Weights of a small class-conditioned image flow-matching model.
Training: muon at rate 0.0023, 19800 steps, batches of 128.
Data: trained on drawings of small networks of dots and links, 13.0 epochs.
Rows from expert 4 of block 3, named by matrix and row number. Rows with one number belong to one neuron. Each number is 128 + 32 x the weight over its row's rms, rounded and kept within 0 to 255. All counts start at 0. After the name is the row's rms in percent of the matrix's.
# gate: expert gate (model.blocks.3.mlp.gate, 16x64x128), inputs 0-127
# up: expert up (model.blocks.3.mlp.up, 16x64x128), inputs 0-127
# down: expert down (model.blocks.3.mlp.down, 16x128x64, transposed), outputs 0-127
gate.37 096 [ 68 113  80 105 120 168 141 147 141 133  98  99 152 111 100 133 169 127 113 117 170 104 141 121 138 101 126  80 142 106 103 147  89 153 150 166 110 112  75 124 109 140  71 169 110 109  81  76 241 161 109 119  93 136 181 150 161 178 188 141 121 133 198  98 172 140 122  60 101 119 104 100 127 156  90 179 202 101 121 128 160 121 113 193 142 127 115 111 123  90 121 162 137 120 114 136 145 147  91 182 113 111 129 103 146 119  80 136 164 124 135 115  90 197 160 114 116 123 158 138 118 119 167 111  98 141  58 181]
up.37 100 [161 151 134 157 145 134 116 107 155 125 138 173 179 128 169 115 111 140 118 125  94 116  99 166 119  88 107 134 127 181 119  89 133  65 123  57  95 135 153 149 155 111 122 123 103 121 194 151  79 125 142 147 122 121  85 116 150  84  82 160  93 142 126 175  74 193 106 146 106 183 159 161 111  86 154  59  88 194 160 160  73 127 151 108 150  90  87 135 115 108 164  63 105 158 146  77 151 140 167 101 166 162 117 153 109 171 184 123  93 174 123 123 146  61  91 111 154 101 131 112 151 132  88 158  94 140 168 170]
down.37 109 [ 91  58 121 130  84 158 123 171 113 151 117 139 149 148 142 108 109 152 159 120 102 121 107 154 102 127 184 115 130 153 121 138 100 106 170 148 100 157 135 145 104  97 155  98  78 184  62 114  77 140 155 123  74  73 133 218  97 104 148 140 141 129 126 162 171 147 163 122 185 117 146  95 113  70 172 114 209 121 139 109 134 140 148 200 163 129  99  62 145 132 145 101  96  86 125 163 105 124 143 151 130 157 138 100 119 127 182 126 180 114  88 116 135  88 171 132 122 149 174 137 124 106 102 114 136 158  63 215]
gate.38 091 [112 135 135 145 147 141 133 148 196 133 157 121 135  96 174 103  68  92 151 105 129 114  50  86  96  54 137 101 106 126 116 131  99 145 105 118  93  99 162 130 199  78 146 150  99 129 125 127 131  93 141  80 106 122  99 143 167 134 169 136  98 139 169 113 173 134 172 101 141 116 151 142 202 115 139  95 144  95  58 146 172 181 101 132 131 107 124  96 147 145 212 125 144  85 134  79 100 124  76 189 148  57 145 111 176 110 162 109 174  70 144 124 191 129 128 162  94 149 142 123  98  97 120 161 141 131 141 154]
up.38 091 [134 122 133 147 152 151 150 158 160 170  99  86 111 154 132  92 121 117 171 169 163  61  81 104 119 126 155 113 124 114 123 149 148 116 108 196 137 109 128  74 125  21 130 175 138 122 124  98 119 121 186 106  62 152 157 160 107 151 136 121  92 110 161 115 108  83 122 109 161 162 135 174 214  94 134 127 147 141 136 148  98 149 131 110  85 104  84 136 197 147 111  85 134 162 126 143 121 106  91 166 171 133 122 108  84 128 176  98 114 101 154 163 136 124  80 229 129 136  75 117 111 106 160 115 182 123  80 112]
down.38 083 [164 104 137 131 123 121 120 115  28 144 215 125  94 135 162 172 122 149 126 122 148 105 134 115 131 106  95 156 165 120 133 177 144 119 188 114 128 157  82 181 134 110 183 128 121 149 187 123 107 158 119 117 141 158 130  43 177 142 140 102 166 111 105 106 160 108 160  74 100 115  79  86 130 159 169 127  86 139 113 129 100 134 132  99 133 149 157 130 100 164 139 138 180 141 119  99 155 146  70 139  88  57  69 155 202 107  75 159  89  74 125 121 136 142 148 109 116 175 141 144 164  81 100 160 125 176 124 125]
gate.39 091 [171 154 173 166 110 114 183  82  79 120 114 191 149  88 122 151 107 124 102 138 101 125  99 104 112  96 156 175 198 184 113 125 117 110  98 134 168 133  98 102 119 136 161 135 142 158 140 186 130 156  76  91 113 141  58 106 132 178 130 158 155  71 118  94  67 126 107 165 163 152 119 163  88 112 116 157 147 158 138  69  80 130 116 110 117 170 145  76  89 117 102  66  88  84 158 102 153 114 176 164 120 165 113  56 107 150 131 169 177 127 167 141  94 129 145 159 137 122 137 165 157 162  59 132 125 110 142 122]
up.39 089 [106  75 160 135 161 127 112 151 190 137  80 147 125 186 149 158 109 136 128 101 125 126 122 137  83 108 144 118 123 137  98  72 146  66 168 129  90 153 171 118 100 125 146 144 125 189 110 158 154  91 116 143 133 107 119 173 143  50 157 151 109 151  89 102  81 133  87 147  75 110 166  87 167  61 161 176 130 133 130 124 138 205 136  71 111  96  78 115 183 199 132 122 112 149 150 132  79 116 103 145 118 141 133 145  98 112 168  85 126 120 135 134 190 142 138  93 160  97 137 119  45 119 196 134 158 170 136 119]
down.39 100 [171 106 152 157  51 142 167 154 146 149  80 106 174 117 119 182 123 139 114  68 125 140 112 127 135 229 132 105 125 180 156 180 121 170 114 124 153 115 176 128 105 155 120 159  96 129 113 170  53 169 174 112 119 185 139  90 140 104  87  74 118 157 127 174  97 113 184 114 189  87 116 171 127 133 120  96 123 142  71 119 121 160 136 146 125 132  97 181 142 122 124 157  92 123 123 117 131 160 141 112 207  99 134  97  98 165 158  70 123 119 151 153 201 135 153 129 129 146 146 179 136 148 129 125  67 145 121 123]
gate.40 089 [ 65  82  85 151  80 137 123 176 136 135 116 112 158 123 122 129 102  88  88 134 114 110 123 161 171 104 129 114 138 121 110 194  93 169 149 146 168 154 106 143  66  55 129 143 173 186 111 128  70 161  86 145 139 121  82 186 189 131  80 161 133 113 114 142 109 151 132  98 175 127 134 112 103 198 123 154 106 108  57 137 128  55  88 132 177 124 111  51 117 102 154 169 121 118 153 140  97 138 165 134 139 116 138 120 137 110 136 100 191 143 106 143 183 136 107 128 191 158 104  99  99 132 137  67 161 140 150 145]
up.40 114 [104 101  82 154 127 156 127 146  83 114 165 143 157 200 118 132  97 150  95 137 164 124 173 167 161  76 109 182 117  94 139 152 139 112 128 141  73 135  99 112 121 118 122 111 161 148 125 172 108 156 120 165  96 125 110 143 153 111  91 125  81  93 110 115 141 205 113 141 178 137 146 172 130 142 137 119 197 160  62 127  88  51  82 126 131 132 137  55 159 114  65 177 133 169 131 176  37 152  58 178 147 137 109  93 149 155 117 115 125 126  96  99 145 118 138  93 116 104 154 171 122 181 128 112 111 135 165 129]
down.40 144 [119 107 137 132 130  62  85 126 112 137 128 143 139 107 141 114  86  86  22 139 131  93 141 181 164  86 144 154 201 119 115 188 102 185 126 128 120 141 120 108 180 116 135 116 111 150  93 153  84 123 108 123 129  99 110 121 191 139 116 134  96 101 111 166 132 153 153 148 142 124 144 192 104 122 140 131 110 105  72 138 105   0  48 109 175 141 112  45 134 175 109 168  62 119 116 151 105 132 147 144 152 119 143 109 137 147  98 120 112 102 125 162 136  82 126  92 136 123 100 138  97 137 100 140  97 107 133 161]
gate.41 089 [ 80  61 170 142 117 151 160 119  96 107  77 132 125 105  94 119  95  60 158 101 124 128 122 135 152 184 148 123  91 143 106  84  84 181 110 141 155 166 127 127 105 129 125  55  98 127 155 174  97 110  65 157 170 166 135 147 179 117 106 165 149 100 170 128 121 114 111 118 143  88 108  75 140 156 150 123 167 130 122 115 127 152 160 114 115 111 156 104 114 106 215 130 104 142 154 101  83 137 168 141 172 113 126  64 149 169 141 161 173  99 161  67 209 106 130  78 131 157 152 125  63  81 146 141 104 166 145 149]
up.41 089 [ 42 116 195 156  54 146 138 156 124 159 111 128 133 160  78 160 135  80 108 134 139  94 148 127 165 192 130 147  82 168  92  94 145 136 111 129 126 121 131 128  91 153 124  87 111 150 122 202  85  81  67 139 137 115 122 156 176  65 106 169 187 107 105 102  84 140 122 148 152  87 107  98  75 114 129 161 154 159 111 125 136 149 100 113 135 112 115  88 161 111 186 147 153 181 189  99  79  96 152 131 174 143 124  80  84 170 132 135 152 161 107  80 140 166 150 117 102 131 153 117 111  84 161 135 113 129 180 152]
down.41 097 [156 154  97  86 100 124 137 111 131 107 106 100 125 144 101 148 173 175 118  84 174 121 145  83  89  93 113 134 126  70 144 124 102  96 132  70 135 169 144 125 170 100 133 191 129 127 106  56 151 132 168 108 109 113 123  61 109 166 145 143 119 180 192 156 119  96 107 116  67 167 136 198 114 100 131  77 113 131  92 113 103 131 106  92 135 166 151  99  30 138  60  94 142 116 148 160  99 119 132 117  97 123 120 136 173  87 150  77  83 106 149 140 127 155 124 169 207 133 139 149 167 138 113 154  72 144  97 122]
gate.42 072 [ 97  96 181 129 129  72 240 130 178 154 147 173 119  82 116  92 148  48  95  91  96 154 125  98 155 211  92 152  98 151 126 121 140 181 160 158 111 154 130 139 113 147 103  98 175 107  91 107 171 131 135 149 161  61 145 125  96  99 162 134 132 118 141 176 120 149  87 118 121 100 100 134 109 148 121 143  96 121 107 160  87 155 118 117 178 171 138 147  79 161 139 152 135 128  98 157 124 112  66  52 114 151 157 159  95 147  98 164 116 113 135 153 139 141 136  43 133  81 137 144 109 103 142 107 132  87 157 127]
up.42 091 [175 108 142 112 163 165 191 132 115 155 123  83 126 102 148 168 109 120  88 157 123 144 144 136  65 184 157 196 161  89 120 114 133 108 113 166 104 128 109 103 152 132 168  82 152  96 133 146 132  81 123 141 151 122 121  83  34 148 146 146 173 108  57 149 156  89 172 142 114 107 124  71 123 107 166 147 100  82  86  73 120 121 126  45 162 126 182 104 104 192 109 111 154 144 135 198 134 128 148 141 111 104 153  99 191  97 125 145  54 101 145 173 119 130 156  93 141 128 118 154 166 117 145 119 119 116 133 105]
down.42 090 [126 165 100 145  73  95  66 121 119 119 175 145 162 128 131 135  87 114 128 130  72 111 125 122 149  54 128 115 114 119  76 106 144 158 156 127 129 117 157 153 123 117  97 161 106 192 161 137  69 147 156 155  78 153 155 142 206 130  78 144 116 134 126 105 109 115 123 143  89 102 150 126 131 170 132 107 205 157 133 166 164 167 120 122 142 128  60 126 121 124 187 107 115 177 159  84 133 119 107 140 180  82 121  78  53 115 126 169 140 171 148  76 132 181 157 118  97 114 131  85 125 108  21 129 111 116 118 151]
gate.43 082 [110 195 120 129 102 168 111  68 143 142 187 164 130 169 131 152 161 140 173 134 118 125 121 158  87 133 157 164  81 153 140 170 104 119 109 153 184 107 210  72 154 141  76  95 134 114 111 153  99  95 125 101 112 115 145 206 100 131 125 151 187 139 105 129 109 127 130 115 137 186  84 170  92 138  77 148 186 153 108  87 118 103  52 138  95 155 116 133  82  88 134  97 193 107 127 149 120 101 181  82 116 154  74 106 105 141 165 125 145  82 167  98  87 105 109 138 113 121 128 160 140  89 132 126 163  75 133 106]
up.43 081 [140 146  81 135 159 170 173  74 128 159 148 140 120 110 140  97 103 158 194 139 104 138 105 152 144 125  99  84 150 120 112 151 101 133 146 178 132 111 130  51 129 159 102 152 175 117 128 139 125 104 101 115 163 169 154 190 116 145 129 159 151 109 130 148 130 111 150 103  52 206  67 131 130 187 124 130 167 145 106  94 126 116  93 129  59 127 121 126  73  88 117 127 157 121 130  62 143 182 160 103  91 161  49 158 156 145 178 170 135  51 113 113 107  79  72 105 152 100 126 180 132 104 149 142 132 123 120 161]
down.43 098 [177 129 116 136 180 140 145 105 129 121 146  72 119 133 119 120  85 133 103  71 120  99 148  94 131  84 155 164 133 168 129  50 163  57 145 156 105 139 148 132 150  95 137 116 154 107 145 109 136 190  67 152 111  81 104  91 164 183 170  85 111 133 211  72 106 140 113 116 118 160 178 117 105 145 136  98 125 131  97  81 162 103 155 139 153 160  82 160 139  93  65  92 109 140 110 151  51 140 102 112  75  79 160 149 128 109  88 152  98 128 127 146 191 137 149 164 189 134  83 126 158 124 133  94 100 135 138  93]
gate.44 081 [164 137 167 198 136 105 150 119 121 136 147 190 152 125  68 104 165 106 129  54 151 125 158  95 120 128  96 153 135 127  90 111 135 144 158 157 105 174 128 131 114 139  59  32 146 110 158 131 195 111 146 147 105 111 117 126  85 116 199 131 152 133 164 110  74 131  56 109 108 132 106 145 149 120 152 140 153  85 130 141 151 104  86 141 167 128  62 136 124 134 104  91 115 148 111 106 125 147 152 117 118 104 153 112 131 203 127 169 163 120 139  90  74 224 130  49 185 134 119 153 116 137 107 105 112 151 113 143]
up.44 096 [129 135 103 131 141 108 114 172 173 116  57 148  81 124 139 191  85 164 146 131 129 113 158 122 140  78 112  69 108 111 150 146 126 110 126 112  93 153  93 124 115 113  72 133 104 187  77 126 147  85 143 150 161 174 133 169 203 124 144  85 127 150  54 106 144  96 209  96  93  76 160 166 134 115 124 181 133 139 158 155 142 190 163  76  48  80 157 147 124 145 134 126 167 150 149 122 116 146 107 136 110 149 157  92 123 172 131  73 130 187 119 156 104 135 108 125 127 123 116 121  68 142 149  69 165 122 141 157]
down.44 092 [122 157 167 112 117 152 125  92  81 186 151 118 149 141 135 125 228 149  96 147 122 113 140 190  60 167 147 107 120 128 126 118 113 142 151 112 154  83 147 172  85 145 143 128 114 145 111 222  87 163  50 168 109 111 141 138  56 169 108 175 110  84 149 138 119 170  77 160 144 151 137 100  86 109 131 104 146 114 108 116 155  89  74 181 148 120  74 123 134 121 182 162 136 136 143 169 172 137 116 110 106 148 128 116 115  90 136 127 180  99 150 145 173 124 127 140  96 118 104  96 181 113  85 162  80 129  73 118]
gate.45 080 [ 61  86 130  89 106 114  45 150 161 144 135  96 112 157 115 117 153 172 114 131 115  49  60 131 123 154 149 107 142 144  75 141 178 100 102 146 124 156 123 142 107 130 104 120 109 114 133  98 171 121 100 144  90 164 117  68 133  97 166 151  98  79 142 138 198 158 120 123 118 142 113 142 115 117 117 148  61 135 155 211 139 157 140 167 135 112 194 143 103 124 121 149 164  72 169  86 166 111 116 143  92 109 138 128 137 130  98 124 186 173  90 123 170 140  85 205 127 162 113 142 127 146 178 168 110  84 180 119]
up.45 104 [116  49 135  99 167 164 158 129 107 106 140  59 122 143 116 139 173 139 168 102 151 128 124 136 225 120 135 138 194 153 144 151  95 191 100 127 126 110 158 116 102 150 106 144 128 128  97 110 138 134  80 129 155 155 158 137  60 173  41 109 123 182 118 186 122  51 123 138 108  81 144 103 114 138 167 106 144 161 101 130 138  94 173 116 225 120 148 121  79  86 131  88 140 147 101 121 103  92 153 108 159 142 110  61 136 130  89 152  85 172 149 122 102 141 171 147 146 127 112 124 110 147 135  88 134 155 108 137]
down.45 120 [120 135 136 119 151 153 120 150 135  91 240 139 137 155 141 119 153 171 110  58 104 157 123 103 132 154 133 141 203 134 148 133 174 151 110 168 106 140 155 118  85 173 144  84 121 125 181 135 181 157 101 188 122 114 179  87 138 187 129 117 111 121 135 158 151  66  89 122 141 114 136 117  94 108 192 155 102 145 134 204 128 179 121 176 157 122  97 105 149 112  96 150 126  79 189 119 141 141 148 120 128 152  97  69 122 197 108 119 147 154  88 153 137 143 170 148 116 121 128 169 141 201 107 138 109  64 127 143]
gate.46 098 [ 97  82 143 136 120 131 134 126  84 147  91 138 141  97 102 114 177  99 134 150 130  98 138  59 116 157 173  80 185 113 144 109 171 148 116 128 134 121 144 122 120  79 191 173 164 108 179  88 144 120 100  96 149 184 107 131  73 146 153 123 142 126 133 186  57 126  76 153  95 151 145 110 138 111 147 106 116 173 161  86 156 110 117 101 134 146  69 103 156 127 140  68  82  96  95 107 147 157 182 169 119 132 190  90  45  87 106 145 174  98 127 136 130 189 108 183 171 121 109 142 153  94 126 129 143 151 148  70]
up.46 094 [123 142 196 146 144 154 136 149  77 147  80  94 138 175 158 131 121 142 133 147 138 135 152 145 131 124 129 158 129 106 113  89 138 104 172 107 179  97  79 133 118 179 145 104 104 160 107 155 150 144  52 186 121 153 107 125 149 156 127 134 142 125 112 106 114  85 136 188  91 119  16 113 139 136 145 167 131  97 141 120 130 106 114  99 171 128 109 140 129 138  85 126 104 145 163 143 205 191 147 108 109 192 150 104 134 119 145 105  70 120 161  90  71 105 132 199 163 129  52  97 147 171 101  84 101  63 118 150]
down.46 094 [199 155 113 110  90 137 220 101 142 146 134 162 172 142 125 138 165 134 134 121  64 143 164 161 104 201 148  90  95 116 128 124 126 144 106 136  88 147 130  93 126 145  92 139 153  73  87  92 124 134  87  92 124 151  96 120 145 123 100 147 130 161 109 136  54 144 149 183 140 187 138 141 179  96  82 156 129 175 159 117 173 154 163 147 125 112 125 161 168 108 149 193 136 136 144  84 124 181 206 155  68 149 137 106  97 157 140 130 203 137  86 140 163 127 140 150 125 121 116 172 167  98 134 141 118 171 169 166]
gate.47 093 [ 62  83 118 110 147 128  97 106 127 100 160 127 178  84 158 106 122 128 102 110 101 175 103 166 137 113 117 166 139 146 107 115 121 156 136 106 100 100 174 150 170 124 113 121 147 141  73 171 130 156 167 145 171 140 126  67 156  83  94 158 113 140 165  77 106 126 121 115 171 100 162  64 138 153  75 134 113 133  94 144  81 125 101 165 136 122 115 115 159 117 175 172  74 139 106 138 135 100 172 138 128  41  79 160 187 131 122 105  98 136 129 131  71 114  99 120 177 112 116 198 162 131 110 224  90 117 160 188]
up.47 074 [ 91 118 187 133 148  95 133  88 165 121 140 165 136  93 182 138  96 122  98 163  74 157 103 153 182 143 120 105 142 159 111 116 140 193 121 107 166  73 159  95 167  89 132 155 119 137  94 151 105 100 149  92 195 162 122 104 163 105 112  92 159  93 154  92  69 115 135 102 167  97 108  63 129 148  71 161 109 168  97  84 130 158 168  91 101 106 116  54 124  98 183 152 123 138 132 152  86 103 140 142 146 138  82  92 150 111 103 116 117 119 116 174  93 140  96 151 187 125  94 144 161 151 131 223 119 142 140 172]
down.47 095 [114 142 111 123 116 113 115 164 142 130 184 123 104 151 104 114  98  58 151 173 160 128 151  80  96 171 167 126 125 128 157 174 141 122 136 160 116 154 143 134  76 140 106 106 147 115 144 137 166  85 136  83 133  81  92 175 121  72 180 113 153 132  77 164 164 142 119 115 177  96  99 127 114 110  72 152  95 130 179 163 174 169  89 136 136 138  98 161 108 145 113 114 133 110 108  96 163  88 150 160 143 182 159  68  54 161 156 158 140 123 162 137 147 139 142  87  64 211 137  78  91 126 156 107 162  58  95  84]
gate.48 104 [122  37 196 156 134 119 184 142  83 168  89 144 195 131 175 101 143 110 117 155 110 172 123 125 148 146 127 147 177 126 101 157 159 115 203 140 107  80 140  77 159 146 130 131 103 155 122 151 105 147 161 124 128 151 138 111 155 130  66 178 137  96 121 130  45 134 121 148 161  93 107 125 104  99 187 121 156 133  97  85 106 115 132 164 159 141 122 106 147 118 112  96 102 180 103 181  94 121  83 117 137 118 112 133 115  70  83  95 138  89  79  64  75 168  80 153 200 117 137 149 129 124 150 143  96 150 124 149]
up.48 099 [ 74  17 205 135 143  86 185 138  94 158  97 152 171  85 109  82 162  78 106 155 115 142 138 103 157 165  68 159 100 104 129 150 129 148 189 150  92 127 127 147 170 149 109 121 134 144 112 152 141 163 128 172 132 118 133  96 147 131  45 163 157 101 103 142  96 121  75 125 151 101 134 132 109 104 209 152 141 124 130 128  98  76 104 169 148 149 122 152 171 118 141  96  92 154 136 174  93 140 101 145  97 120 141 171 119 133  94 134 161  80  71  93  77 177 110 107 165 142 174 148 117 111 165 132 108 131 122 154]
down.48 106 [197 181  83 121 152 135 128 118 122 103 133 189 105  87 121 161 112  86 164 143 129 100 145 131 114 117 104 123 126 133 147  52 148 159  91 118 193 122 178 116 174  59 169 155  98 141 128  87 105 154 149 138 137 160 110 127 140 183 148  86 184 114 189 131 101 109 125 131 116 192 168 124 144 113 110 111  72 151 124 114 145 159 152  96 107 106  82 111 135 131 175 165 125 130 133  57 147 112 142 141 107 157 132 146 127 155 149 124 172 158 163 179 171  89 156 163  61 114 162  77 167 162  56 186 132 154 149 103]
gate.49 092 [ 97 121 199 178 151 107 111 130  37 139  92 191 140 135 126 114 187  71 139 135 157 128 163  95 144 129 131 141 105 135  75 149 111 122 132 121  96  88 168 129 121 176 111  94  98 135 122 123 201 127  94 110 151 196  79 165  14 115 101 119 168 132 110 158  93 113 169 153 115 142 137 114 114 124 147  98 155 116 133  60 134 120 139 165 153 118 107 145  85 144 101 102 147 178 156 137 129 110 188 122 112 110 130  90 149 137 126 149 173 113 140 100  73 144  66 158 162 116 167 111 164 122  86 115  89 176 159 143]
up.49 103 [115 132 168 149 117 127 141 152  69 154  93  91 131 181 126 135 168 107 109 116 147 114 141 178 133  80  76 153 128 176 131  78 131 133 144 107  83 138  85 119  88  40 137  85 112 116 168 110 111 115 100 140 148 164  95  96  63 125 131 124 118 130 151 183 112 166 168 162 157 153 177  92 124  71 142 141 185 120 120 141 167 122 168 104 183  72 141  67 105 166 149 159 161 163 149 139 117 108 170  82 123 124 158 162 120  89 139 151 133 129  40  95  96 162  68 118 100 150 121  93 126 139 146 185 166 153 174 123]
down.49 092 [ 75 108  96 188  82 123 118 101 118 113  88  59 156  84 167  98 120 104 150 108 153 162  83 140 181 127 149 121 155  87 180 181 120 133 119 209 160 159 148 157  60 173  81 191 120 107 141 124 142 143 122 136 149 143 118 158  68 122 143 112  82 191 101 132 140 111 137 102  98 162  82 156 117 150  92  91 173 126 172 133 120  74 154 106 146 126  63 151 157 101 110  66 117 159 142  84 180 156 112 127 155 139 170 117 141 164 102 136  96 116 146 179 146 121 179 133 123 120 115 196 145 115 146 154 160 124 114 143]
gate.50 085 [199 121 100 130 100  78 161 125  89 133 115 166 196 128  92 152 179 103 114 151 116  94 190  78 119 140 144  61 182 112 175 145 129 136 109 179  91 201  89 142 167 113 192 138 109 162 114 161 149  95 164  62 130 137 115 150  65 158 129 126  80 138 114 161  99  98 110 128 136 133 149 121 116  98 125 127 173 146 141 118 167  91 106 122 131 115  85 159 113 151  66  27 140 139 149 115  91 130 139 174 137 125 135  71 122  85 148 122 139  93 173 152 146 150 127 119 115  98 118 189 120  99  96 144 135 139 169  99]
up.50 090 [ 96 155 153  86 134 176 112 119 134 119 165  60  73 143 177 121  72 140 107  83 163 143  89 212 102 125  84 217  63 160 112 139 108  87 147  98 140  80 134 136  74 162  85 130 150 111 115  81 118 147  97 187 135 125 165 128 159  79  98 136 144 114 157 106 176 149 143 139 127 155 109 121 132 172 143 111 114 117 119 174  99 163 119 142 104 142 162 120 173 110 133 191 157 137 116 150 153 108 118  52 158 113 111 217 177 167 129 123 128 102 121 112 107 125 153 130 121 144 117  55 106 132 100 127 155 125  97 150]
down.50 092 [109 181 124  95 128 110 122 124 115 189 104 138 166  91 188  88 112 134  59 174 136 110 130 171 115 142 111 128 136 109 143 107 181 115 131 136 154 148  89 154 106 118 204 159 120  71 126 112 115 114 140 133 158 149 160 192 148 185 100 104  73 195 126 151 106 144  91 161 121 127 138 174  90 122 131 110 165 145 143 121 143 150 143 140 123 161 160 181 159 147  79 133 223 136 141  95 125 147 165 119  75 111 113 141 138 113  86 134 196  91  45 112 165 163 147 101 138 173 105 211 128  84 111 124 141 128 120 136]
gate.51 091 [124 198 149 180 113 152 159 159 128 171 182 131 133 133 145 136 166 130 108 129  76 123 164 154 132 157 102 142 140 152 137 131  63 148 113 122  96 142 127 163 142 126 150 128 182  97  52 137 162 151 107 101 119  71 115 135 109 158  94 184 170 105 166 160  85 122 112 102 189 117  63  77 103 137 100 140 118  73 127  86 125 160 116 109 135 140 104  58 145 154 140 156 145 222 118 141  80  95 138 101 118  61 122 131 156 157 147 152 152 142  65 149 106 118 133  84 113 153  77 125 114 169  56 110  96 127 135  86]
up.51 082 [118 207 147 140 129 146 175 181 166 160 186 129 114 108 137 158 161 144 102 136  96 137 145 150 130 150 136 132 122 154 129 126  86 150  92 146  60 152 153 147 133 141 135  97 169 118  45 130 179 135  89 113 130  64 142 120 137 168 128 173 190 121 150 149  81 122 111 115 172 108  57  79 114 131  96 144 100  94 119  68 139 162 133 125 136 119 110  47 158 161 115 171 148 222 131 118 110 113 137 119 107  78 111 135 144 147 139 139 125 141  44 149  93 113 147 102 121 139  57 124 102 170  67 112 114 128 124 101]
down.51 090 [101  96 149 200 140 120 130 105 148  94  95  99 155 126  82 166  93  93 153 141 100  87 137 118 118  84 136 146 115  76  93 114 120  42 111 177 180 128 158 114 131 127 183 176 104 126 158 106 159 118 145 123 122 164 100 119 149 107  98  54 118 145 160 111 152 137 179 109  49 182 161 101 158 137 186 121 172  88 164 124 130 106 120 190  98 101  94 127 127  84 163 142 122 126  95  88 147 196 139 140 156  90 141 113 117 144  94  83 152 127  73  88 139 141 118 144 141 127 139  95 156 125 207 181 114 165 162 122]
gate.52 115 [137 114 124 159 101 151 105 114 141 123 188 110 121 114  99 161  98  97 143 120  88 147 118 162 204 123  90 145 148 158 111 136  86 126 116 138 102 129 132  94 146 124 153 165 103  85 190 101  66 179 133 131 153 144 111 102 204 130 188 154  86 141 121 132 174  91 160 101 103 127 177 123 115 162 160 120 117  92  35 129 139 136 131 213 144 101 133 116  60 105 199 100 125 106  95  87  81  90 116  89 150  46 113 143 143 128 130 128 163 167 148 140  96 131  92 131 152 127 132 131 137 176 140 202 119 143  98  94]
up.52 112 [122 121  70 109 176 117 166 160 133 112  94 147 112  81 192 129 154 171  90  35  92 177 162 105  90  83 159 134 121 118 116 117 147 140 112 111 168 119 163 144  82 108 106 103 157 101 138  67 192  80 127 115 185  67 118 115 154 135 105 101 123 147 147 110 108 177 117 123 214  89 127 158 120 117 108 109 115 137 149 157  88 207 161  92 119 149 152  87 138 136  94 161 137  96 128 144 165 174 145 202 121 176 129 102 136 132  94 110 125 140 108 131 161 112 157 114  82 119 122 180 119  82 118  81 147 136 175 141]
down.52 108 [162 127  90 180 182 164 126 138 195  85 148 144 140  76 136 122 111  95 168 168 108 133 124 129 135  96 189 148 167 113 156 118 168 190 115 113 172 141 157 141  88  75 199 108 169 115 114 113 155 117 132 133 139 108 149 151 147 112  97 103 136  91 102 142 154  91  87 120 183 144 132  83 114  80 163 198 154 149 188 117 144 105 160 134 180 172  90  55  96 136 113  42 125  81 126 101  85 144 195 124 154 146 174 109 152 131 134 146 112 114 113 139 151  56 127 101 115 123 127 157 138  99  88 142 122 122 153 149]
gate.53 075 [ 62 181 128 125  80 109 105 119 130 163 119 171  97  48 145 194 131 136 136 131 169 158 144 102  79 140 134 132  29 136  86 115 173 102 116  97 133 145 167 148  90 173 104 158 119 137 100 158 123 121 167 117 136 140 155 159  94  85 100 155 155 113 108 100  98  85 150 142 191 147 129 116  98 181 166 170  97 101 136 117 124 135  96 168 133 100 101 154 162 130  34 105 117 145  99 112 130 118 159 180 127 116 118 114 121 136 149 177  84 162  56 118  98 174 105 114 140 113 114 155 195 122 133 193 121 148 128  94]
up.53 085 [158  90 138  75 180  80 163 129 121 112 118  94 151 141 114  71 105 143 144  99 109 127 152 143 180 129 112  90 187 122 203 172  86 174 137 103 127 113  55 128 168  89 147  57 134 137 185 100 125 122 127 145 123 128 168 146 169 130 152 107 111 121 144 102 171 122 130 137  83  58  94 150 149 117 135 127 179 138 146 138 138 146 157 113  78 125 133 108 104 107 223 134 139 174 155 133 123 100  82  97 156  96 157 179 145 113 133 127 122 102 177 107 182  98 126 106 100 163 148 121  45  94 154  74 172 111 140 149]
down.53 094 [103  79 115 138  81 139 134 120 103 138 120 129 107 163 162 186 154  99 105 126 128  53 107 104 146 142 152 120  92 107  20 131 157 111 140 155 107 113 141  62 105 136  97 129  83 185 112 183 125 106 105  85 121  90 153  62  63  98 115 164 118  82 145 188 144 135 160 102 117 182 154 134 102 157 100 114 103 190 149 147 158 172 154  66 204  98 176 154 152 189 129 112  79 112 168 147 133 128 143 184 149 124 150 151 144 109 121 121 114  99 120 124 100 154 116 143 164 112 107 138 139 135 116 163  92 158  92 138]
gate.54 121 [ 92  63 138  88 138 150 113 186 150 146 131 148 108  86 163 138 131 156 106 102 144 111 114 162 150 108 145 155 122 123 130 160 181 150 172 121 108 114  76 174 172 135 119 156 126  57 110 147 137 175 153 150 190 104 106 132 143 177  70 135  93 140 128 193  59 140 132 164  83 124 152  73 144  69 169 142 173  94 140 117 168 124 118 166 181  96 119 101 141  89 155 112  77 132  55 101 166 113 127 143 112 139 145 148 119 148 136 103  51 113 145  86 183  99 130 163 153 123  84 157 111  65 124  85 120 120  93 151]
up.54 113 [ 84  86 118  92 130 125  84 174 171 157 184 135  72  99 159 140 113 142 111  61 105 149 137 180 108  82 122 151 117 127 129 151 203 158 156 175 100 119  73 190 159 140  90 173 128  53 116  98 134 169 156 124 193  90 135 138 127 166 129 129 108 161 131 144 140 118 129 149 101 115 129  86 127 114 132 102 177 108 128  79 140 129 114 228 184  76 136 111 117  91 162 140 111 113  47 108 166 106 137 122 115 122 153 131 130 170 133 132  85 163 121 114 162 113 178 145 132 132  90  99 144  86  76 106 131 145  83 136]
down.54 112 [114 115 137  79 115 143 128 150  65 148 113 168  78 118 110 122 103 153 156 110  92 185 152 116 102 110 154 107 143 111 183 167 105 164 162 162 119  89  77 196 214 152  96 113 114 176  60  98  61 117 126 110 103 134 134 117  85 109 160 113  78 136 128 171 229  79 121 143 112 110 113 124 133 100 117  89 109 134 130 107  64 120 140 176 105 121 105  70  99 137  90 108  97 118 114 164  95 101 112  92 115 138 130  76  90 136 210 128 183 129 120 146 101 108 131 159 175  99 139  98 149 119 125 103 100 131 137 144]